A small image VAE, trained from scratch: trained on numbers of one to four digits printed on busy colour backdrops.
Rows from block 3 of the decoder of a small image VAE, named by matrix and row number. Rows with one number belong to one channel. Each number is 500 + 50 x the weight over its row's rms, rounded and kept within 0 to 999. All counts start at 0. Numbers have three digits each. After the name is the row's rms in percent of the matrix's.
After each channel's rows are labels from the 100 images, of 14848, where the channel reaches its highest value: "top examples" is what is common among them. Only what is clearly more common there than usual is listed. The data: numbers of one to four digits printed on busy colour backdrops.
# convs0: first 3x3 conv (decoder.decb.0.1.convs.0.weight, 48x48x3x3, each kernel summed), inputs 0-47
# convs1: second 3x3 conv (decoder.decb.0.1.convs.1.weight, 48x48x3x3, transposed, each kernel summed), outputs 0-47

convs0.9 112:469423457542495494471478476397463407467506466576451532532396511537459395458484466499509484401509580464475480468449522597412487540517494517470448
convs1.9 109:510522471466526424579496501525547389463536476462492502472598654456462448535543459437493539532537475587576509533551512547532457560480500538451537
top examples: orange ink; pink ink

convs0.3 107:505491561539490552470507584403491527520482564541493418528470414546469526428560530540482508506386521511512433489494565469421537372565543516543509
convs1.3 102:576527559456569570497534489483575522522534445454519470530464426501472447545455472501468446532597550494451584460421539453463538521421484474605585
top examples: red ink; black ink

convs0.46 094:421469548579470513478486453541539569468562460557486471482422470436486531413543534442454537464444509425484418491470426452462493485568556388444519
convs1.46 117:502486475435537478516534471481497488501459501441611481487480552504515428551491558554475416537524439489423559578490480381478473524444373407474470
top examples: yellow ink; white ink

convs0.29 090:440435493515491480443529486477418416492541487463547442470441494483457519429561514524435538451416435499459503378510563501471478458541505467354510
convs1.29 130:533522480484524508503448461507562424552469491513519639522545575530496464520464551461566476550565404534462464455535488350480514554519449558556497
top examples: teal ink

convs0.41 108:461443499512509484457490499403430435469446474547461499461436492489497536522472449550569372426429537463530448422442465601444492574488494497454449
convs1.41 090:584483451506462448568620494485545406410435460478556518511547516449572517478514592508466421410419552510463456483548499486492522480524531552538477
top examples: pink ink

convs0.43 099:437463584546466548483572515368481495536461469530458474560366487572542515481462487578557537470500488532534560560528497511459545462560590480500468
convs1.43 078:546582419368547496516498460515554525433532551542483463495630497540517523548553517472538600548564507490540466401491532468530501474455518530512567
top examples: blue ink

convs0.4 114:528428449492581468453495447498439546471404484405512536433537419496487450497500454496518566434490535458446447549441503596531425570525483427514438
convs1.4 090:540554553520536531403489577536509416563487491541497579517491521454563455497537490440523550539498543597552523409484559609526516613495484531536530
top examples: green ink

convs0.36 078:518425483578466505407480572431415423483500509496566499544428556500441473415500488436504465457482548487578486439535518582416465587526482463466482
convs1.36 074:536507472554448538582455446554552521473463479463475455537592553507519596489526538533593435548474535464610464470478452443377453467523512520455474
top examples: teal ink

convs0.25 113:431344487560519478493510526431463439474478483496479477586466535563439454499530491546526500535447568495500534467533559555357469475543453527434507
convs1.25 095:528498483445484503464408470543554361428587528496581528502475613523536479538547511457543449477519487502434466395508470552451522566501491554546475
top examples: green ink; length: four

convs0.22 094:524499455517499437467471467444482523441463527466417510513388385572444411525480468540529540401531475530460534517493507471431535434479528570608512
convs1.22 097:542536543454543558428485440550508469496506501454506490473632441505504570506492480488546630527544481505434522494417536401455562531544477530601514
top examples: red ink

convs0.42 089:500431533441432502524607533543537580485449471459495497473463516481542452521467509478527408475580538515584526633541463529426562496463501570572470
convs1.42 074:559576512429552495456444456511604507458550518521481497525520475520480621561511514547500512519571491467447496441480548417458573582498562506620464
top examples: purple ink

convs0.30 103:476497524505509483473522517404492479454468540460427418457427398472457492501539444610517552481502523531432505589418467597552404487495471541474454
convs1.30 109:547495602475548498519503561527538482525512419530410559453459480481518458497501482390523540589569567542547517514487537545621510562459574427483508
top examples: orange ink; yellow ink

convs0.8 133:442498494494474494426471555431440437578496516520388541511464479519493515488479437527477344479538616484444487465467460557576505490468460556489449
convs1.8 115:505561472550527539508449530560442426562492495564539573553481449536551477508501520482488337518548505535423523378560463520534490483469424509492556
top examples: grey ink; pink ink

convs0.40 088:497462489544487444538431570411551602545449521497409430432446489505431443518516465477589523476503569487542378511537457477492509511442463556544512
convs1.40 064:484493515522504547424505533559547628519395541486512505452516556516457413502525462551461539464567537429591570463489534610413534464525497526507503
top examples: red ink

convs0.37 099:460500435533550511503544453482487472499460518491481588501356511519474411441483453546517529451485505408504522477421505613399493516504394512458466
convs1.37 107:521478444513513492470491456538479459440541520530557530479536578552472377486499552480579494487449428484513404466578484630521485554461478405513428
top examples: on a plate; length: two; orange ink; teal ink

convs0.15 073:466568508516533427556491516499521550522448492494520591556545506502420483465593487424501527528514557478497507451464392401558530507427432428598543
convs1.15 076:427481454505490480522561549458539453490496476421473484518474549427540413458488475495450501539508557510549561497416503564568410555509465396365482
top examples: black ink; brown ink

convs0.11 102:489499530502568520520484538501469507523484494437475503472460486486443530408521503495513479432493713471477528527517425586579462470499474392463528
convs1.11 110:531546538491544535503541529574480489520473482533495510480482397490526499561480489438523438590592585525431554523452509551486454454413462392388537
top examples: on a plate; white ink

convs0.5 100:520482548525472484453448458408505440481484483469558469510419527409489573481479466453415431452483570473464497565456431363431479484427468468525484
convs1.5 123:480522427493541510490523540461525438576482506466655540529612508470500505533471559458341403548503450465533500464487476504526503492471447527496493
top examples: on a plate; red ink

convs0.10 093:454535489551485480491543496436437428428475452545500565478399526439455431520500509451490493418514445476511429493441455473492466481424523375460391
convs1.10 127:458460458520471484509480598493438493496523472448408524484555546416515546504515488540439405495467499478515518514476532424683474433525441504484438
top examples: orange ink

convs0.7 102:478473465504402469479526493398490382483454515465392476459390486463491476563450491490569441535532443509463530501486542511428457476533467548503389
convs1.7 112:499545514540459430550513534520493542418553513478408449490472471503479524527493488505538545490440562557571554528489603570507529474461554617617583
top examples: pink ink; grey ink

convs0.31 074:429417469504457469507583585449582481460551513499476583450490522486480511636421498496544469482424447501540492514548562515422574424495526525466489
convs1.31 088:535550499390566492524509381580574477462553466470505527475572521478489526565580569526509494529525464487481480480517468382482539566499488519617451
top examples: length: four; green ink

convs0.17 112:443463498449557531485498471393489434507406490522530530446453489459433485518503448492529554482510543461512489587440493579550477454497426389484369
convs1.17 113:496492480523508446471497539532506472484526454488550496445478587419478406524464601468503419513471435503462459473534519550567509549448400342484461
top examples: orange ink

convs0.12 087:507508502442506558456541496392413415523515446432511409524516499514485518517526417498433492498510570442403574480474530527451485408475440415451534
convs1.12 129:533539479493526509533586484500566484466440498560544557548475426485511492533506587455475530434507400579480433475621483598523515609549488486503459
top examples: white ink; pink ink

convs0.14 101:532502547483474512468478516394519506484449501498412460533481407448540519490505465456344523458562460510492479561440534456465444455495473501627425
convs1.14 069:551488474496480492535469483444512446481548517411551438454531458583544590509424456571502550439474529490469425496521465524490591362501511544567570
top examples: red ink

convs0.34 063:482579401522446487468476498562491510428490576499507566469570478473426490545558534488525384557469524506574464531493463428521489612470497467563416
convs1.34 077:435483607535504473468500596484511504494512503538424540484410402452540578498496517527428511426510588515484555563531593548519538566516564532518440
top examples: purple ink

convs0.2 122:510533387530423487498482528461406479500486508456412546536480486520467417480482480524480469486499418495498463529509558442431519514538456564679472
convs1.2 082:474416481527505493467436491513471495433587467411616495496602592511458520496465498538491484487490426431534596489485511447490577487469417439454546
top examples: blue ink; red ink; purple ink

convs0.44 093:435476478466508482465559540476489492514466524485484553385443445471444425522491453501508481400565546442521500529462454640544512503516402491421421
convs1.44 077:524520476562516575457476516543443530468402477558464515449480488448455510479475501518549447439543470494363559453510538483625474414542435430458506
top examples: grey ink; pink ink

convs0.38 121:464447497544455489470448524541438422484519458531539590554508592533523457478533508460478363477452468442465490477491438577542479407538444410458538
convs1.38 104:503507511442550488519593493442545577511464511480585478524507419461512536517419549529490600532507581503399523625452527429522496528505414476456520
top examples: pink ink

convs0.24 106:438523505560503496534541478381516505487404504553388491462401417496473438476491508550535581473475480491504567550464538498411486515515484462593428
convs1.24 090:496485490501494473500584531476544521577456567470483476410566389496515508475467423492478661569497480499579500454454518460579530486494571541448491
top examples: purple ink